Weights of a small image-text matching model.
Model: 24M parameters, 64-pixel images, encoder arch vit, encoder norm rmsnorm, encoder activation silu, encoder moe soft, encoder num experts 16, encoder patch size [8, 8], encoder layers 8, fusion encoder width 128, fusion encoder norm layernorm, fusion encoder activation gelu.
Data: trained on rendered scenes of toy objects such as cars, trees, mugs and chairs, 97500 training examples, 53.8 epochs.
Rows from block 3 of the image encoder of a small image-text matching model, named by matrix and row number. Rows with one number within an expert belong to one neuron, the router's apart. Each number is 128 + 24 x the weight over its row's rms, rounded and kept within 0 to 255. All counts start at 0. Numbers have three digits each.
Before each expert's rows are labels from the 100 images, of 14848, where the router gives the expert most weight on average: "strongest on" is what is common among them; "lies over" is the class under the peak. Only what is clearly more common there than usual is listed. The data: rendered scenes of toy objects such as cars, trees, mugs and chairs. In brackets: how many of the 100, against the usual share in percent.
# router: slot weights (encoder.blocks.3.mlp.router.weight, 32x384, trained with AdamW), inputs 128-255
# up: expert up (encoder.blocks.3.mlp.up, 16x192x384), inputs 128-255
# down: expert down (encoder.blocks.3.mlp.down, 16x384x192, transposed), outputs 128-255

# expert 12
strongest on: green object (58 vs 15.6); pine (54 vs 6.3); teal object (50 vs 15.5); largest object: pine (41 vs 3.7)
lies over: pine (45 vs 0.4)
router.24:127115102097107146126181112119137175151120122128129139103119112123117098099128103137103147123138160163126132129128078140125145140120114129134137156154109114118147115118164146104133100103103151146100128092134112151072126142115194118134079148143154113130144129105116154084112095118113085135147158145165138145116128134126131159125094140105134170109137126121121115087127096133145146153166
router.25:129160131117092161099139099106117199108113130113111106150136140133120152111138110141175126138109151143109121140100076138104133160155104169157178124148123129103127125116144161135072109098158118146133116152141129075141124127086142142137116128141133166111155132128104122090106125142146093134153086152175137145112078146110157146138095121106129124110116142117137080111131114121156097163178
up.16:134137160117081137185140148192128162114147078119130114186120091142107107201079152178119130136127128111153097124084116161159133136120131146100185136121110126161154132131113103143107078140152140119176131114142126125136147134120099120130138178111099142148149152120159134102125088140147150137107101142168121086163125137104113156125159096102166072109134123139145085112118170113162157169175
down.16:139100085128112145170138101132118150132089089156134170127107097124169142145141120156136138140110139194113155157129136146134084103135115174118122141158154139108155096099106138096143143188080163167118176136119128132166130167115149116105202159124141158182125108124128124122088118112138142120148115158112190143128158092116153137095123100140179093094111100141169120150154118131110170121146
up.17:120125122133150135140130115122131136101102149144108156076108063113127143130129155163117071139152128110147156129155120114141136155159166145133132159136140124109104115121075128116133090148139119136125113155127117160116110132162135109110163143134111129125078118117140140133137118109139090092139125130157164101110126114139129096102173131100146176102129110153132130170153125099114145105069
down.17:127109117129091101129131130153120127106108126160137159161137143149145177119141124130121125097120128114145093149137167099105152129123113143132134093140097164075147151091132103098135072150123129159140118077123176123131091162101129115170138157112084098142106127126142161133144120166104127118116135142110106181118124115137142126131147134089157106154149110130111147097154139116147076159108
up.18:145158141124099099100139095145134140138092126123122125131094133098123140129150159124106109094148154101149084106101168113098134133096139126171127125082140074131134146136110145125118130117135120149132113153151105130131101100130141173115162121123105190147108128145102102145115137117125098135124130117134126115113107101146124152137115139139128120120097131113105092115079117158130127092138
down.18:097104144084148178143119106160096132108113134134172153133127114082142101148156138115126141132121129156090127151139194160138105139125126137086106142111120162089088151113095152153161163093155117158141123150112108126103106119088103138100128112131143111145112141132155135145118127100131121102102146116135125116120123123139101122076152099091116139134174145098115133112149118099156105068120
up.19:155184102134120152129140074134130092107114074171132136136119111128095123147109102142112107124147149123098136173148151126103176139143153130139150146160107176126122180111091133135136156096139116118125120150149095143111132111146126086119129117134117156140139158078100155133104115120113118107096133138183113096153104109144166121102166128189131160151159163152137114176120096136160103160147
down.19:150170152148119109156144176180151079140160091093147150139128174112125147140079128076109119153140141130134090109070160164146132111114134162131147128127138104111124121140124135162143155126109131132119139124126129154131133165165113132137125118161129096147150153153116104123160159158128151116099110106154121147134084115110130095108142127153098130144160123134171154123166146146164142127125
up.20:117146155128124123122120136157122103146101137151131136151125128148159130176125084130124120134159165156124121172059159088166137132127106133090139130140120098106143106166107131104124097101121149143135134111142088128128139172133140088099071146077105114141138127121155150108141117103109110150112160137144131138118080161126121144098163136173158131071113113137139109155116107078124175149144
down.20:123135161108129106082134125146138132120119101076115112110112111097136154118110141095131140133132161102127123154119153131145123108162113124121149123116136137149084090119118142119154129159169153126106119154139138154119112118105135133154092176133096100107142090153116139150163105137112094154102101120071115115115137124151129149125111130121148154148092117146130106073157108111149150151098
up.21:104121103138102126145110142182113096167141148112119099073155160107108140121152136124111079132122126116127138116131077111067133169149109110159116130107097134106130128149138135170155142132161122101144148115124146117145104108144130142140112146145133163125194105151107187123135124127130099117114177133080131168151113131123094130147119133141120107191120144143145136157131117132112093141148
down.21:117133173082145132158115118146106146108097092134101149150116160118135123114110144184156150114132121084147090116134123114139138135155155136131110176119123110116084141141131143110089162104102129139103124131127126123182125163114137121120144146136134103082133126122162151148109136131105128184123109128141120102147102136118138108077093078141122134148130106171162136160137143142143142107129

# expert 1
strongest on: trophy (88 vs 6.7); largest object: trophy (56 vs 3.3); blue object (35 vs 15.8); its colour: blue (28 vs 8.4)
lies over: trophy (62 vs 0.3)
router.2:132141126130123129168166136122170124100123112092154110145133134075141073132115152175117098143187118145111141152120147093145130143129154172102141092185089132124126161153143152144112147132089168163102143110126126135110141094153140107105165104129117137111134147118156124094138136136125130093130118168137148105108123103131123123112163119122121137139156121149158119150126129156124147148142
router.3:118107115089120163119161158140111125143130095127117127102172099125148101126106137138121124139110125111143131132169130121126134090143138179143149116133114145135131100150105126081143120112151138165112165117134134121129118129074137121130086120120099134108139125115089132177047140083158127098132103152168071157128101120146166109079158132119168100184121134115128103115088112147109154132130
up.16:161141139128123098145125084112134109163156070124122119093121141107145131110141173151097134124153103173152156158129141102159182137129116123127083156104115116133155112166145132109140132149119144168146160116145123105128150112115159120123137143102091144141120099131156120162141099124104077132120134149113147086149140105110111131084151098113157085138126172109163133122139107105143130166149
down.16:161137145097096077132129186153135135089091171112103147135106143149109129158090143106134117160155136178104153161101120152147131098117136118090132078092127091124121136115134136131167158126144162162099123096110147149142138114164154164097127125107155126105115156160099139089126144128116123101136139130104105095124167145183131154158134152172053140094076136136122127099114131152123127122157
up.17:070190158099172137152109144182140137101136142143099104140127148170094125164117149139130144165130115162113144162086135097165111122123122125125106139133120132115137147102113095111129117092120100108118115128117102153125073123123125088129124079153167163109141127141132115130140127097103103098141098153125113145156125128121147121116083123110129134114165120109145139145169120105098153144119
down.17:152124103146118154186104134104138113124161102111121133130115150177093134128115170173168149116089176196112138125123139106113158082139090113141133127136143151111130153148103074134074135121133079145138154159138152133149162121116133132151157133153168163172164131083142152135155151151159130113141126108137101132142119138134104088087144125143152119087153122140153103134166134119130146143146
up.18:173117090115115113083121060152123128072127086146101150133161131086147127143115135107115149124132121110112166124126121117132133142116089121095097132105124126096105138130154161137157126149118122143123166103104116117082125109131121114144108124128158157127116132100130094082127109129127098115166125164165130151096157121136083104104121093094106138113121153140078113187106121111126128141105
down.18:115079067109106124148118118156124140124164122149146137108114130127106104122195129102164129139122150143112095154095137135141091141100131129135109100098123139118116165097163116157152180117129141155153106147170107155142133121119113155134150147111136117116148110180139087092119110117110143133059100161160114144143175105154103141153146149186151101124107097099172135122107158134141116116151
up.19:125120123116153175135104150107118144127109161156119132075096090150144168097146082130150141116144147107147150135071119105124128144151161111131131134108146096081134148129132157112131151106141153106139117132112148121146072183144139091145143127088113145133084098164121162138174126107100153094137102100098137107120106114170147148157097153119128142104117086134129134126152138111149100139118
down.19:112151150097133140142104156130099117143134092103150124113101110083096070157110167115121103172154140133137132093145146147124147132118123119139108134098129116122131170103095123124147111131111126122144117137145115154115139147151160140099141124103144121132088100129106114110122126133099101161122107168130102134121154096134106128119139150108078142136128155141095154152127084093138145121141
up.20:144142120147128129126153128118119110116112200113172095105097101111128148120144132084128115153153104094145128088117111110130110098136127111131138109133143129145133121116162083096151074108145081139161108114136167145166115098124085154096104140161096145127127125095100133173107110127122149144125116104101103131107190146151126111128160133154116147153097111183152136176064121155160072118138
down.20:109105108137099125133140115165153110152114110122099078093116139123098104129191123167077131138127155118192156112125123133114128126096112135116108076126129109127082120162132132155126140113106130196143188117138074091130120133131160104155085147118122144129077117159118112072102158136138103124152126142151110157151126111134133083098098152108117109134157111141139123130150153125120117103106
up.21:130119117094143133130143139154124111135166125145143093144115135095130156143117097146105112115090113127116074133099105120129150069116129126139131136132118124150147121138099126097141130133132106122086093134101140127117140163104160120140106109096140101101130137111109159162104095089159132101122108130114097122160118146145144103128149112114135108140097092087126125124092067132086126115153
down.21:117151151127184125133165124131112143129131122124146126092079116145124131107157179152159107135141156160141146107146124142134081096112119146128133138115140171126088164148118165140101086084085128128148155198142130113147093069117143103119143128175185131101112114126145123124148169092143150152153139152155119102118118112127151126133109110140107126117146103148122124152110099189111146113150

# expert 14
strongest on: purple object (47 vs 16.3); mushroom (36 vs 6.8); duck (32 vs 6.5); its colour: purple (26 vs 8.6)
lies over: mushroom (30 vs 0.5); duck (29 vs 0.3)
router.28:135122195146123151124114133108154128145095114149169150167102149127123106162132159169107092098202091148127139126084137119108126122111127127114083117143118141159171148159101141112137133136125142140096078134133191114126145129154105137126127057127143105127118135109143130143112142146112130136122109126089134129122094123140102140088158089102130145130154180098154152138099143091121122110082
router.29:106118182127097151082156143103117155114152123116136102151147108114127146152086125142156134116126181144124137134109106109132159154108142151105130138137150138124164142132126157101109104114153099133151156139118133148196143139129155098169143121083111106143123152130121140150123119097178121135122172127142103100178118148126138120075152118140129135156133137153113081130117144122151108099135
up.16:197119110167111113096135155136132113155116113138143088142142147132117106151144107134104124124113112109152072132164117182161122111144102146147158106135160112143122090122126143082176112143142123106138112065104150122133121100146152162070122150135089117125116110129136143097123105118127130129108120131102099141107153114119152140082146181121133109103088110139133138110112136145137128134113
down.16:151127135096143131120112128155174134164145096133139120134166140124153134088141166137122161143113108145131126117116145105091156150157141108157133128137147107106153086127108126097136146117131163139111134147100134113165136115166133058133085120110179117090117134119124105160110127133159182159097142098139107130158105136155181110129118106106126127147105110109154123146113145162128126138132
up.17:164141126141128135123134131109141141145174154159150137145150127115093132164175154161113111117142163153065095141157072139169112141110131130118109105120097155108119164126142122167115100091114114135119135131131163120081130122114157103173091152107176127082141139117141132112132124107126152111164093129146143128067126107134144127152086128114121159096162086101126123111113147106151141144150
down.17:141131120127169144102150148115144074058097063120121120127114122110132137168095120107120139081142074112174083127127138126137150132092133125154091134103122099172074133143191123142111161159121131159107123126127132137091137139125107115123111137158095091127150163124118106121103126167120110135112123150125113152088122113143122115106147110126128139172119112153151157174135141129128133136123
up.18:132146157114150140110128109098141132108114116106105106149139140098092167159182125120141131116140143086154162120121074106104137121140113168129139112118146111152130147160105151112099101107150136084136141148169071141106125105166088148108129162141105206149146161179127137110128172126147119087134111111119103079118157091144121136095104111102133141147118147141119092134097120131141110121153
down.18:156114109130127149145116171141138144105172172150146077107125147127107141130071130120127095131114147103119111159115095130142109146103131094140099105149111135082142127103127135114129124138111126131161125136081118123123139128121132110102093163093161123118162111130141150096115105166167156128123155110119111123134131118127142110134109081149141103153114104133148161103105112138082155113104
up.19:111089119129137164114139127086151130065151094139128130087119119140175097093137156153081128120138135121136169160148161136128123138117139115146167165108140096131131123165104129157129163106117128137116094108148123127131088135122110101138109086130129141125112104160117109120134140118135143115108140154112122122140139143142106103122130097144132097104128122095116174097105129107149113151133
down.19:173133158143158154153111132182155106148111105149118102131140133093173109129140122122157124142092107129105123128116078128151145161194097112157126122156171119126131163122100126112152129092106152122133100148082156129138128151147147105116083190138126181134155140142163127122119099135168170153151120124145122112145113139146176170163114135159107143106096113105117128092123143134151116126171
up.20:049102137154139150088156162113095142195118099121144162144135120161110144104144141132133070103088103075106152156143124113134091076124155150141118161095158105164126095167134147141088096142062137137111184125117127076208114128103113123094097155114139152077121096160114091128150107140090123139133104109133124130167137116118146131123095102116139121111119137116137171158123131117103136081148
down.20:129132184136195117152120168138103108126146121115094156099110147102125133162116095138138101139120119157159165165122158151136089117141092137118129160166149144134118126159107129091104131148098126112159109102139186176136127160122133135151164144141111128145151176169137175132158167100175114127111129161124138132198088126146121125170128104159174135131114110124129137120144139127116150130138
up.21:097114113165119099117126119142128135095097125166078126109104114097100135128143128136141128138143140127140162125098132133144127122180157132146114078103115122151120126135136134135155110131140142103100117145129160100157101157170146089113103112142144134151064178166157126129101137151133104154064140078132130116089112141131080138138160132118123098103128178104159127143129146119139115149126
down.21:090109159165181161167104148137144128129116138121133133125138197088155144115144115105095163132110132117108138110154153122106139119165163167117153163139137120105115154166104124106131100134078125130088143152141143197102114184162108103125137138145142144138114141146146131169147148127149152162107127160126132152139096142115139131159112099145107097138106133128133111137150142146129141159116